{"train_examples": 145000, "num_classes": 12, "encoder_norm": "batchnorm", "encoder_activation": "relu", "encoder_kernel_size": 3, "decoder_activation": "silu", "residual_init": "none", "beta2": 0.99, "eps": 1e-10, "steps": 10300, "warmup_steps": 200, "weight_decay": 0.4}
Rows from block 0 of the decoder, named by matrix and row number. Rows with one number belong to one channel. Each number is 128 + 32 x the weight over its row's rms, rounded and kept within 0 to 255. All counts start at 0. After the name is the row's rms in percent of the matrix's.
# convs0: first 3x3 conv (decoder.mid.0.convs.0.weight, 96x96x3x3), inputs 64-79, a 3x3 kernel for each
# convs1: second 3x3 conv (decoder.mid.0.convs.1.weight, 96x96x3x3, transposed), outputs 64-79, a 3x3 kernel for each
convs0.21 081 [104 175 193 174  97 189 207 157 141 133 136 122 119 138  94 178  88  85 220 110 126  85 153  69  85 190 145 122 139 130 132 130 124 140 146 134  85 137 112  99 150 111  91 127 129 138 146 121  92  97  99  97  60  92 128 124 137 141 139  82 165 118 114  91 109 104 134 137 110 131 131  78  87 107 117 101 141 146 108 114 138 107 111 124 146 122 138 123 131 118 161 141  90  95 111  97  84  72  98 178 104  73 144 185 125  54 149  53 236 134 199  18 123 159  92 152  98  88 159 126 142 128 114 134 111 156 215 169 175 142 122 123 152 140 229 206 161 116 135 137 110 143 174 185]
convs1.21 088 [ 93  83  67  94 116 151  57  71 176 161 116  86 123 129 131 107 163 128 137 153 142 147  82 115 150 149  76 106 126 124 148 141 117 113 134 101 176 125 135 137 156 137 102 150 142 156 121 106  97 101 127 145 131 115 127 158 133 179 129 150 102 147 181 103 114  90 160 133 104 131 162 148 149 166 117 131 139 118 164 128 151 137 129 139 118 121 136 137 146 137 157 113  95 152  99 124 154 103 116 208 130  69 151 150 138 180 171  42 192 150 192  38 135 157 131 176 126 153 149 135 173  92  64 112 113 137   7 132 122 101  68 119 104  63  56   0 102 115  91  52 129 137 144  38]
convs0.22 104 [110 207 227 187 182 158 164 187 158 124 114 137 123 110 138 208  91  43 159 101 117  96  98 164 131  21 121  94 115 131 181 129  93 129 122 163 115 134 146 161 110 110 183 167 107  65 139  87  95 149 147 113 128 143 104 110 113 110 134 136 121 129 135 107 119 130 122 138 139 136 139 100 144 106 113  62 105 171  99  91 132 118  96 125 137 107 142 121 115 137 140 151 114  84 137 165 138 151 124 126 138 108 109 153 126 133 168  81 171  89  20   6  90 193 165 112  94  75 109 145 142  96 116 121  93 141 160 106 103  78 129 114   4  45 113 155 152 207 164 169  96  72 137 148]
convs1.22 112 [107 151  75 122  96  73  91  70 106 218 115  62 130 113 173 133 135 149 145 158 156 133 117 171 206 152 105 106 146 147 198 123  83 125 114 117 142 136  87 129 124 141  54 133 136 131 159 116  53 102 132 108 101 103 106 134 134  91 114 158 104 111 135 141 112  92 111 146 151 138 143 162 144 135 176  89 126 180 187 114 142 115 149 162 130 126 121 143 124 104 143 125 123  92 147 141 147 141 110 121 130  90 135 124 143 109 128 127 218 167 138  66 141 222 255 172  67 136 110 141 160  91  91  89  94 147 119 171 255 136 154 153 191 153 159 112 150 174 123 105  72 110 161  87]
convs0.23 093 [100 151 154 106 102  91 117  95  59 129 147 150 117 134 123 159 109  80 146 130  96 142 152 211 117  85 168 148 130 136 155 139 116 143 149 165 154 110 167 125 137 138 113 142 128 137 131 132 167 159 129  75 133 131 149 100 105 154 148 135 160 124 162 146 131 145 115 136 112 134 139 146 133 134 123 128 139 165 127 134 149 145 115 136 143 141 141 153 100 159 142 141 111  74 124 116 108 139 116 123 134 153 100 124 127 137 143 115 176 107 103  94 120 110 130  56  90  87 122 124 124 148 102  94 143 144 234 185 193 158 162 178 214 151 200 114  99  90  93  69 116  75  80  55]
convs1.23 101 [175 149 128 166 127 156 114 144 255 195 142 105 119 124 167 116 130 170 103 112 149 108 112 185 177  67  81  96 111 131 142 137  93 139 126 112 102 135  92 112 133  74 115 147 114 101 117 175 135 137 117 126  97 112  82 134 144 122 107 145 106  96 149 121 111  91 121 133 143 131 127 113 138 135 127  97 121 119 142 119  92 121 156 168 129 123 153 148 123 101 127 144 111 136 153 153 111 132 116 136 164 125 103 144 119  90 135 161 215 194 115 164 141 183 180 162  78 127 124 148 166 149 136 110 180 140  67 143  60  92  99 119  80  83  35 179 153 133 203 232 175 255 171 198]
convs0.24 081 [103 178 107  79 115 123 158 143 121 152 103 126 125 125 138 139 128 161 115 149 177  93 152 160 115 122  21 102 102 118 139 107  58  87 121 157 125  94 104 153 122 133 138 163 143 103 129 134 146 145 120 141 127  95  56 143  75 147 106 141 164 153  96 111 133 112 131 143 121 125 154 119 170 127 144 111 152 144 111  85 110 126 170 154 153 147 132 107 128 149 179 154 134 139 119 125 152 147 113 109 147 161 112 141  91 117 178  98  91  98 127  71  86  73  65  92  57 169 170 118 173 142 170 131 116 110 167 137 184  94 120  66 156 101  82 248 253 217 114 189 201 173 205 181]
convs1.24 087 [ 88 168  81 140 180 255  94  83  96 140 139 141 147 103 157 150 135 122 218 153 102 122 143 147  95  90 107 129 128 140 157 126 153 114 105 143  99 124 192 119 144 140 147 187 132 139 115  87 129 142 159 119 108 152 151 152  83 152 141 138 161 140 158 133 146  89 100 176 113 105 140  61 158 139  72 138 124  94 117 111 108 128  81 133 119  88 107 101  88 134 133  92 105 136 129 151 128 127 143 166 149 133 103 153 120  70 127 132 255 234 242 122 150 150 193 185 220 159  88 100 113 132 116 110  93 105 114 129 155 119 130 185 110  88  97  44 104  72  29  92 207  74  60   0]
convs0.25 085 [127 192 138  86 128 147 122  77 116 153 122 119 131 134 132 104 149 142 170 183 188 125 162 112 110 161 107 140 124 146 132 131 117 121 134 141  49  99 107 116  89 117  97 155 136 159 165 122  81 114 144 147 131 129 152 156 136  93  94 143 150 117  33  99 132 114 116  85 102 145 141 121 124 117  83 109 134 113 126 111 131 113 186 137 196 140 137 136 140 138 130 128 122 161 100 140 137 129 110 146 218 184 111 129 118 110 144 119 140 140 120 165  98 109  67  96 111 152 104  60 113 116  97 137 134 102 131 152 184 118 148  98 127 148 126 187 229 144 104 145 144 126 125  51]
convs1.25 091 [151 198 127 149 163 206 163  85 123  65 120 149 123 118 113 101 133 128 153 130 179 153 148 123  93  87  84 168 128 116 172 133 134 105 113 120  83 119 156 108  99 117 110 145 141 133 157 132 150 138 182 165 101 150 167 161 114 111 148 155 131 137 123 155 176 133 105 170 125 102 132  80 112 122 116 102 148 138 149 111 135 115  78 107 107  89  95 107  78 120 148 122 132 124 119 137  93 106 155 133 138 163 104 108  99  93  80 127 168 160 252 147 109  36  68  97  46 104 105  86  75 112 128 142 160 148  78 102 127 110 112 126  72 106  84 169 140  84 130 138 177 102  38  78]
convs0.26 090 [ 39  88  89  70 131 120 150 138 108 110 137 187 153 132 134 161 165  74 111 119 126 165  96 160 135 140 108 157 131 155 113 118 123 161 153 180 124 126 154 143 110  95 151 152  89 132  87 114 132 135 111  88 125 146 126  77 109 120 108  94  82  92  87  92 109 157 135 143 109 137 125 109 146 165 193 180 152 163 123 115 107 142 134 124 106 143 138  92 100 149 155 140 179 122 160 125 158 124 120  78  89 140 209  92 130 104 127 112  86  99 112 113  54  97  73 117  61 135 121 155 165 159 147 112  97 131 212 148 148 132  95 117 130  67  86 193  93 135 117 161 221 143 124 123]
convs1.26 098 [173 131 169 155 151 193 135 104 182 176 147 106 155 143 119 148 176 134 131 131 101 168 164 139 152 149 157 127 146 122 141 139 143 124 110  92 120 137 118 215 174 117 128 137 111 126 106 154 175 163 152 147 138 126 149 142 133 164 126 107 168 172 139 175 105  46 146 118  67  92 131 132 144 153  77 135  77  89 130 128 101 117 117 129 121 106 139 107  90 113 139 128  95 126 116 167 106 115 130 108 133 106 154 166  99 109 178 146 150 163 197 220 203 117 166 198 200 114 111  91 161 101  68 102 129  92 108 174 141 144 148 159 124 134  70 155 110 119  49 124 159 105 121  87]
convs0.27 089 [ 97 105  65  74  62 131 154 134 150 130 141 145 150 140 156  95 145 197 185 137 183 165 163 105  33 139  76 150 135 139 100 129 142 164 129 102 115 151 129 120 134 146 144 165 150 120 151 158 153 142 124 121 124 162 102  87 114  81  62  88 117 154 166 101 111 127  96 114  85  69 121 165  95 151 147 164 150 122  70 130 121 132 136 156 144 128 136 130 103  93 170 161 161 150 128  87 109 165 193 167 102 104  87 170 168 123 137 146  71 148 210 139 122  58  99 134  99 128 137  96 155 162 131 119 129 162 118 152 145 126 121 132 229 137  89 180 185 157 122 111 175 125 187 176]
convs1.27 093 [127 130 180 179 165 233 189 128 113  49 142 231 164 125 100 135 121 121 129 140 145 109 111  88 142 138 149 170 133 101  64 113 175 127 132 138 145 111 145 139 130 138 159 137 105 108 110 110 171 129 101  93 119 141 157 109 138 192 131 124 174 114 159  66 148 167 183 137  84 136 199  98 104 131 117 148 142  90  77  91 139 145  92  82 119  93 116 100 102 151  69 113 178 132 105 111 140 121 127 124  87 135 117 129 165 194 182  65 169 178 210 143 128  65  77 136 255 116 139 161 142 130 107 148 116 122 138  96  15  76 107 149  52 118 133  85  97  68  78 115 164 124 112  66]
convs0.28 091 [ 86 115 117 133 140 105 132  96 143 132 109 110 108  94  72 136 149 169 182 171  86 155 153 139 138  93  81 108  91 135 103  87  94 109  86 110 163 175 170 130 164 168 121 130 153 116 159 118 118 144 102 176 158 119 115 159 116  70 125 157 129 190  97 107  93  78  78  86  72 126 117 108 173 153 136 164 151 156 113 130  98 117 113  99 145 126 131  95  92 113 181 151 120 156 130 115 191 159 165  90 115 129 113 139 188  99 161 110 170 160 128 117 118 142 127 112  66 122 164 124 104 155 108 114 117  82 127 145 130 125 144 144 131  93 140 163 144 137 166 140 163 132 173 162]
convs1.28 077 [131 139 140 196 164 157 127 124 110 139 106 133 124 143 183 140 170 133 157 143 121 129 101 155 153  71  91 136 178 127 127 140 137 130  83  57 123 149 169 127 172 123  91 140  99 117 119 114 209 124 179 164 144 169 153 122 120 140 175 164 166 130 163 133  78 100 210 148 147 161 165 175 135 156 118 140 133 109  95 137 115 137 125 132 112  74 102 125  75 138 141 104 105 106 123 108  74 118  83 109 122 188 161 154  89  65 110 160 174 149 182  34 150 179 141 123 110 131 122 118 126 123 147 181 131 156 118 103 106  83  40 101 150 167 150 150 155 168 106 108 169 168 120 100]
convs0.29 087 [169 144 190 153 154 162 230 166 156 152 112  83 154 131 130 141 135 137 169  89 112 133 214 131 116 116  99 148 137 156 145 144 105 103 120 164  84 114 122 134 123  77 127 162 136 172 160 114 160 117 162 209  83 137  74  92  79  94 119 131 149 111 125 109 113  97  98  97 123  99  64 105 134 124 118  99 110 108  99  61  45 118 129 111 159 150 123 109 123  99 195 156 122 165 105 113 150 123  83 149 137 166 123 129  76 168 155 138  99 113 115  96 127 135 108 114  86 124 117 100 165 119  77 158 154  36 141 150 136  56 156 164  77  99  71 201 181 216 144 158 181 158 109 138]
convs1.29 098 [ 75 100 115  69 116 154  63  77 151 134 108  98 106 115 129 178 139  86 182 146 132 112 126 130 137 138  97 104 127 113 189 135  72 108 101  95 135 118  80 153 100  80 128 130  92 160 127 129 107 108 125 140  94 101 153 135 135 101 152 164 120 133 131 128 138 150 106 139 132 138 146 162 143 140 130 114 114 137 142 111  84 141 137 105 135 132  97 129  96 106 133  62 126 111 106 120 120  82  60 143  74  42 153 113  92 115 104 100 220 203 174  90  90 100 118 143 101 168 117 111 118 125  90 132 130  97 211 208 153  88 148 145 119 114  87 188 150  72 136 127 152 159  82 113]
convs0.30 101 [ 65  74 113 108 105 101 134 113 148 149 131 165 134 111 146 128 164 214 121 130  76 132  66 133 152 119 125 184 119  96 132 118 121  44 111 213 122 128 136 136 149 152 127 149 162 118 118 163 133 122  94 174 133  56  74  96 103 100 123  85 149  85  43  97 139 185 126 135 137 136 120 108 107 142 164 187 153 120 184 136  79 150 120 106 117 110 144 123 141 188  92 129 173 148 148 118 162 138 110 111 138  94 131 119 111  61 109 123 145 184 126 104 109 126  79 160 112 129 108 199 155  93 128  94  79 164 169 105 118 106 106 125 169 126 113 146 122 147 108 128 152 131  92 169]
convs1.30 099 [121 112 113 126 149 127 140 186 243 132 147 158 132 123 113 137 164 167 142 131 107 125 155 127 139 149 142  62 131 181 122 159 167 151 109  91 133 132 133 162 119 149 160 118 116 218 140  88 176 144  97 111 134 109 159 123 103 176 150 131 164 150 164 176 144  83 132 120  90  77 116 127 171 114  55 155 113  68 129 148 164  86 103 142 128 120 147 110  97 115 157  95  71 154  96 104  71 115 148 130 164 172 149 159 139 151 134 110  69 102 105 223 203 216 175 132 127  98 121 127 153 115 132 116 113 133 179 146  79 103 122 165 103 139  78 141 139 123  84 115 148  73 163 121]
convs0.31 084 [100  95  41  84 127 117 123 172 124  86 107 147 149 130  92 141 138 161 108 100 125 138 112 146  78 155 145 150 123 147  81 139 111 119 131 119 111 113 116 102 105 132 160 140 134 161 164 129 138 150 104  54 146 138 156  79  93 117 101 127 159 117 142 146 136 164 114 112  93 143 123 115 159 161 131 209 153 132 108 138 119 159 156 136  94 139 192 168  84 104 162 143 126 131 165 111 159 160 199 133 130  97 204 129 141 138 135 145  43 127 135 142  71 130 129 185 120 110 136 171 171 119 135 107 100 187 104 153 138  51 110 114 148  66  79 225 181 110 150 156 163 123 137 149]
convs1.31 085 [128 122 165 119 195 228 109 161 149 123 154 134 193  89 109 103 137 143 130 139 184 140 127 138 132 140 120 122 125 161 117 122 169 159 122 123 108 121 151 212 138 167 152 124 146  65  97 154 194 162 190 102 127 144  95 107 176 134 153 155 150 145 125 184 186 123 151 171 111 107 158 112 121 157 120 100 126  95  83 106 139 103  99 123  65 115 166 101 121  93 120 136 151  95 114 125  95 106 122  84  82 153 159 100  91 120 127 109  96  93 124 178  97  83  91 146 177  18 147 124 149 122  98  97  97 142 195 129 133 121 114 180 120 109 140 121 130 125  69 129 128 106 107  72]